A small image-text matching model, trained from scratch.
Model: 64-pixel images, encoder arch densenet, encoder norm groupnorm, fusion encoder width 128, fusion encoder activation gelu.
Training: 7600 steps, batches of 64.
Data: trained on pictures of board games with random positions, seen at a slant, 5.0 epochs.
Rows from block 4 of the image encoder of a small image-text matching model, named by matrix and row number. Rows with one number belong to one channel. Each number is 50 + 12 x the weight over its row's rms, rounded and kept within 0 to 99. All counts start at 0.
After each channel's rows are labels from the 100 images, of 14976, where the channel reaches its highest value: "peak on" is the class under the peak. Only what is clearly more common there than usual is listed. The data: pictures of board games with random positions, seen at a slant.
# conv1: bottleneck pointwise conv (encoder.blocks.4.conv1.weight, 96x144x1x1), inputs 0-143
# conv2: growth 3x3 conv (encoder.blocks.4.conv2.weight, 24x96x3x3, transposed, each kernel summed), outputs 0-23

conv1.63:51 80 56 57 51 56 45 55 53 51 45 49 66 20 41 51 41 61 49 60 43 81 31 51 46 75 39 56 63 49 60 40 34 43 32 46 62 61 36 35 69 39 52 48 33 39 50 52 55 57 52 64 34 36 54 52 61 52 44 36 35 64 55 55 46 27 51 70 56 45 57 61 54 45 38 45 49 53 40 77 43 23 71 55 65 55 51 56 55 81 70 52 37 54 60 57 52 48 39 49 56 50 59 43 46 14 37 40 61 48 39 55 40 52 34 52 70 64 51 50 76 64 53 46 68 59 32 53 58 52 43 48 59 59 56 32 70 45 50 50 30 37 46 47
conv2.63:35 38 35 56 45 49 24 45 72 31 57 46 54 60 56 52 66 45 39 53 44 54 62 30
peak on: piece of the first side

conv1.89:44 21 42 38 50 49 57 37 59 58 72 44 31 38 56 51 30 34 59 43 40 44 43 39 33 60 70 40 59 40 46 60 45 31 56 58 51 53 46 58 39 54 39 47 99 36 46 38 71 47 54 52 56 36 43 50 47 71 40 59 49 38 35 73 51 32 65 55 47 64 67 66 81 46 61 62 49 39 26 51 42 29 50 74 62 46 60 49 46 58 47 68 46 48 43 47 42 38 65 45 52 47 40 39 56 39 53 45 57 32 51 55 49 55 47 48 40 52 63 56 57 43 44 38 76 28 34 50 40 38 39 62 51 59 44 46 53 51 61 37 55 40 74 55
conv2.89:57 63 56 68 47 49 47 42 32 39 60 56 58 44 82 42 39 54 30 44 38 51 62 39
peak on: piece of the first side

conv1.88:66 46 55 51 71 48 42 46 59 61 65 58 54 61 70 69 50 51 57 39 42 73 59 47 62 58 38 62 58 44 61 47 58 56 62 70 38 59 53 38 59 58 69 77 80 41 45 52 64 66 60 39 22 66 54 57 51 41 58 42 31 47 45 64 34 56 60 28 50 67 50 40 46 55 44 53 47 44 65 49 59 53 68 47 85 63 59 35 52 77 27 35 57 46 30 51 43 36 52 55 70 45 51 62 65 70 51 23 61 45 38 59 29 35 54 51 64 51 51 44 64 68 47 50 50 37 52 47 55 46 35 38 63 52 40 52 39 50 34 45 54 50 54 51
conv2.88:58 58 48 42 55 29 40 37 31 81 49 36 57 58 48 37 50 46 39 44 54 48 69 36
peak on: piece of the first side

conv1.42:46 48 39 52 42 57 68 25 66 44 39 49 52 30 37 30 24 51 74 52 54 66 43 45 59 71 54 52 44 32 31 43 48 44 49 60 57 38 68 63 43 54 53 33 74 72 53 58 35 40 54 44 42 54 36 57 23 72 39 63 48 46 45 35 28 29 41 59 59 56 24 51 42 45 60 39 57 53 54 42 58 54 44 27 55 69 43 41 55 52 56 65 31 52 61 36 78 60 64 60 62 60 51 56 41 39 50 62 44 44 41 54 43 81 59 63 56 64 70 57 49 64 57 35 61 61 67 45 59 46 48 36 51 46 33 55 57 58 38 49 54 51 45 40
conv2.42:38 64 49 40 73 48 53 71 38 55 38 64 51 39 48 35 33 61 34 42 54 42 32 47
peak on: piece of the first side

conv1.11:52 42 53 49 44 35 46 49 54 59 51 62 54 40 53 67 50 69 63 41 30 46 32 63 58 34 59 65 68 60 55 48 53 43 41 55 38 38 33 40 36 53 63 33 70 73 12 24 52 30 77 42 36 34 57 51 39 32 57 42 48 56 50 48 63 67 32 44 55 65 62 38 63 60 41 38 48 22 36 39 62 42 43 39 51 34 61 30 50 45 40 74 37 44 45 39 75 52 58 61 42 43 69 45 66 43 64 46 54 37 34 53 62 35 33 40 37 68 64 41 41 44 42 54 49 41 57 54 65 44 53 53 46 54 41 44 47 49 42 36 41 58 45 46
conv2.11:36 67 54 53 61 56 39 30 28 41 35 49 55 37 45 46 37 65 38 42 58 66 34 55
peak on: piece of the first side

conv1.35:51 39 40 37 57 64 31 41 46 64 68 38 50 40 53 48 49 55 61 52 48 25 49 73 37 35 54 66 47 36 55 32 62 51 68 50 66 38 62 62 49 31 61 47 79 60 64 52 58 57 48 48 40 28 46 56 35 43 90 43 51 49 49 70 52 46 68 46 46 38 68 55 46 48 38 72 80 34 67 58 61 54 69 64 48 41 49 62 39 58 44 68 57 64 46 61 68 50 67 58 84 49 59 64 54 63 51 38 47 44 42 45 53 27 61 28 52 50 56 62 59 47 43 54 67 41 58 36 37 37 58 52 55 55 48 47 44 41 52 50 44 50 58 38
conv2.35:27 68 66 34 50 43 44 57 41 72 55 57 54 72 43 38 44 52 56 55 56 41 68 59
peak on: piece of the first side

conv1.41:82 52 64 52 40 50 33 62 43 58 47 71 57 53 43 58 37 42 40 46 16 67 41 39 59 42 52 46 71 49 73 66 64 74 70 44 48 44 47 46 56 58 67 39 51 55 63 62 63 36 57 19 58 67 33 57 48 46 49 49 72 60 46 51 50 55 67 31 48 43 46 42 44 51 33 62 42 41 54 61 48 64 48 52 75 65 64 30 66 42 64 42 49 76 44 51 70 52 63 60 36 44 48 59 49 40 63 40 50 51 68 60 63 44 51 59 53 56 33 56 40 64 45 68 59 66 62 61 57 52 38 74 54 64 42 51 51 48 72 48 66 47 63 54
conv2.41:43 46 35 47 28 39 42 33 50 33 45 25 47 57 50 72 53 50 44 50 45 71 61 52
peak on: piece of the first side

conv1.46:35 53 47 53 50 49 62 50 55 55 61 48 60 85 60 27 62 43 76 53 60 57 51 75 53 32 70 52 68 55 38 86 64 61 37 67 64 48 33 62 58 50 46 68 36 61 79 65 44 50 40 55 62 41 73 69 68 55 56 51 50 51 46 57 73 46 51 37 43 44 49 40 45 40 59 57 34 62 51 23 56 56 37 39 51 54 60 74 55 29 24 47 43 55 55 53 58 53 54 44 58 68 52 29 24 41 46 39 35 44 49 53 58 55 46 52 43 60 63 52 46 42 43 47 49 45 57 43 40 54 30 47 42 51 38 38 32 50 62 41 36 49 55 44
conv2.46:45 55 41 39 68 69 48 50 46 53 47 50 39 35 52 49 17 44 37 53 64 69 35 46
peak on: piece of the first side

conv1.9:54 60 47 47 38 42 72 63 49 46 48 73 23 61 58 50 56 73 47 65 57 63 50 24 51 53 49 41 45 56 40 35 52 51 40 46 48 67 52 66 37 29 28 51 59 61 52 45 52 52 39 52 44 53 65 62 53 55 40 46 56 64 63 35 30 54 40 56 58 52 47 57 60 44 52 30 40 54 39 63 52 31 54 30 42 63 48 41 45 07 55 59 44 36 48 39 65 56 44 59 38 36 52 40 46 52 50 37 37 31 26 27 56 39 38 55 28 61 67 53 42 34 53 37 52 51 68 38 47 43 65 41 48 41 54 38 65 25 68 29 62 62 47 33
conv2.9:59 48 54 63 68 68 35 54 29 55 62 44 58 44 62 41 77 57 53 44 41 55 37 35
peak on: board

conv1.3:52 50 51 41 44 44 40 22 56 41 30 38 43 46 68 38 35 35 26 39 44 70 51 55 67 45 37 26 63 70 59 46 23 51 32 40 44 48 43 30 57 45 49 57 64 37 78 51 44 53 47 54 52 47 63 68 73 49 48 41 51 56 46 39 46 51 49 63 49 56 51 40 37 57 66 45 43 57 55 58 27 51 63 46 37 44 69 61 52 41 58 55 65 50 55 39 71 94 50 38 57 54 60 55 44 50 45 27 48 55 38 37 48 43 58 34 50 33 73 53 57 55 44 60 62 34 51 43 55 77 54 50 54 35 67 46 69 54 48 41 33 43 38 61
conv2.3:58 57 65 56 69 52 32 70 64 51 49 36 43 46 59 51 56 41 67 52 62 72 51 29
peak on: board

conv1.37:46 64 50 38 53 44 80 48 39 46 29 41 75 62 48 39 60 60 46 43 53 44 47 37 55 51 31 40 33 53 53 34 72 50 49 38 39 30 44 46 52 47 64 49 66 34 29 42 53 65 46 53 52 62 45 55 47 41 71 50 61 42 60 34 52 36 61 47 55 48 43 53 47 61 43 62 72 44 38 68 64 70 60 58 43 48 45 62 42 63 44 50 58 64 44 72 57 40 52 51 77 68 38 64 68 64 60 50 65 66 63 58 43 49 54 56 85 46 55 44 75 74 56 55 58 64 40 33 55 38 63 54 69 59 54 61 43 57 42 71 61 51 36 76
conv2.37:41 52 43 29 37 39 62 56 40 59 50 33 58 58 48 35 79 32 45 46 52 36 55 40
peak on: piece of the first side

conv1.40:39 46 44 72 51 47 35 48 26 40 73 43 48 39 45 56 38 41 58 32 44 59 59 44 59 53 99 47 56 51 30 64 59 48 42 51 59 53 35 39 58 46 50 38 43 50 50 54 57 38 41 68 39 31 53 42 63 54 68 65 63 51 51 73 46 53 41 49 63 45 38 48 63 33 58 70 40 36 56 66 33 59 40 66 59 39 45 39 45 53 53 47 51 60 33 63 35 58 67 56 54 68 38 35 60 42 65 41 52 53 57 38 43 50 59 55 41 57 51 35 46 44 67 28 30 55 31 44 41 45 48 79 52 78 60 46 46 48 40 53 45 30 71 50
conv2.40:25 44 54 55 45 65 44 40 64 36 57 48 32 57 72 51 43 52 52 34 61 43 73 52
peak on: piece of the first side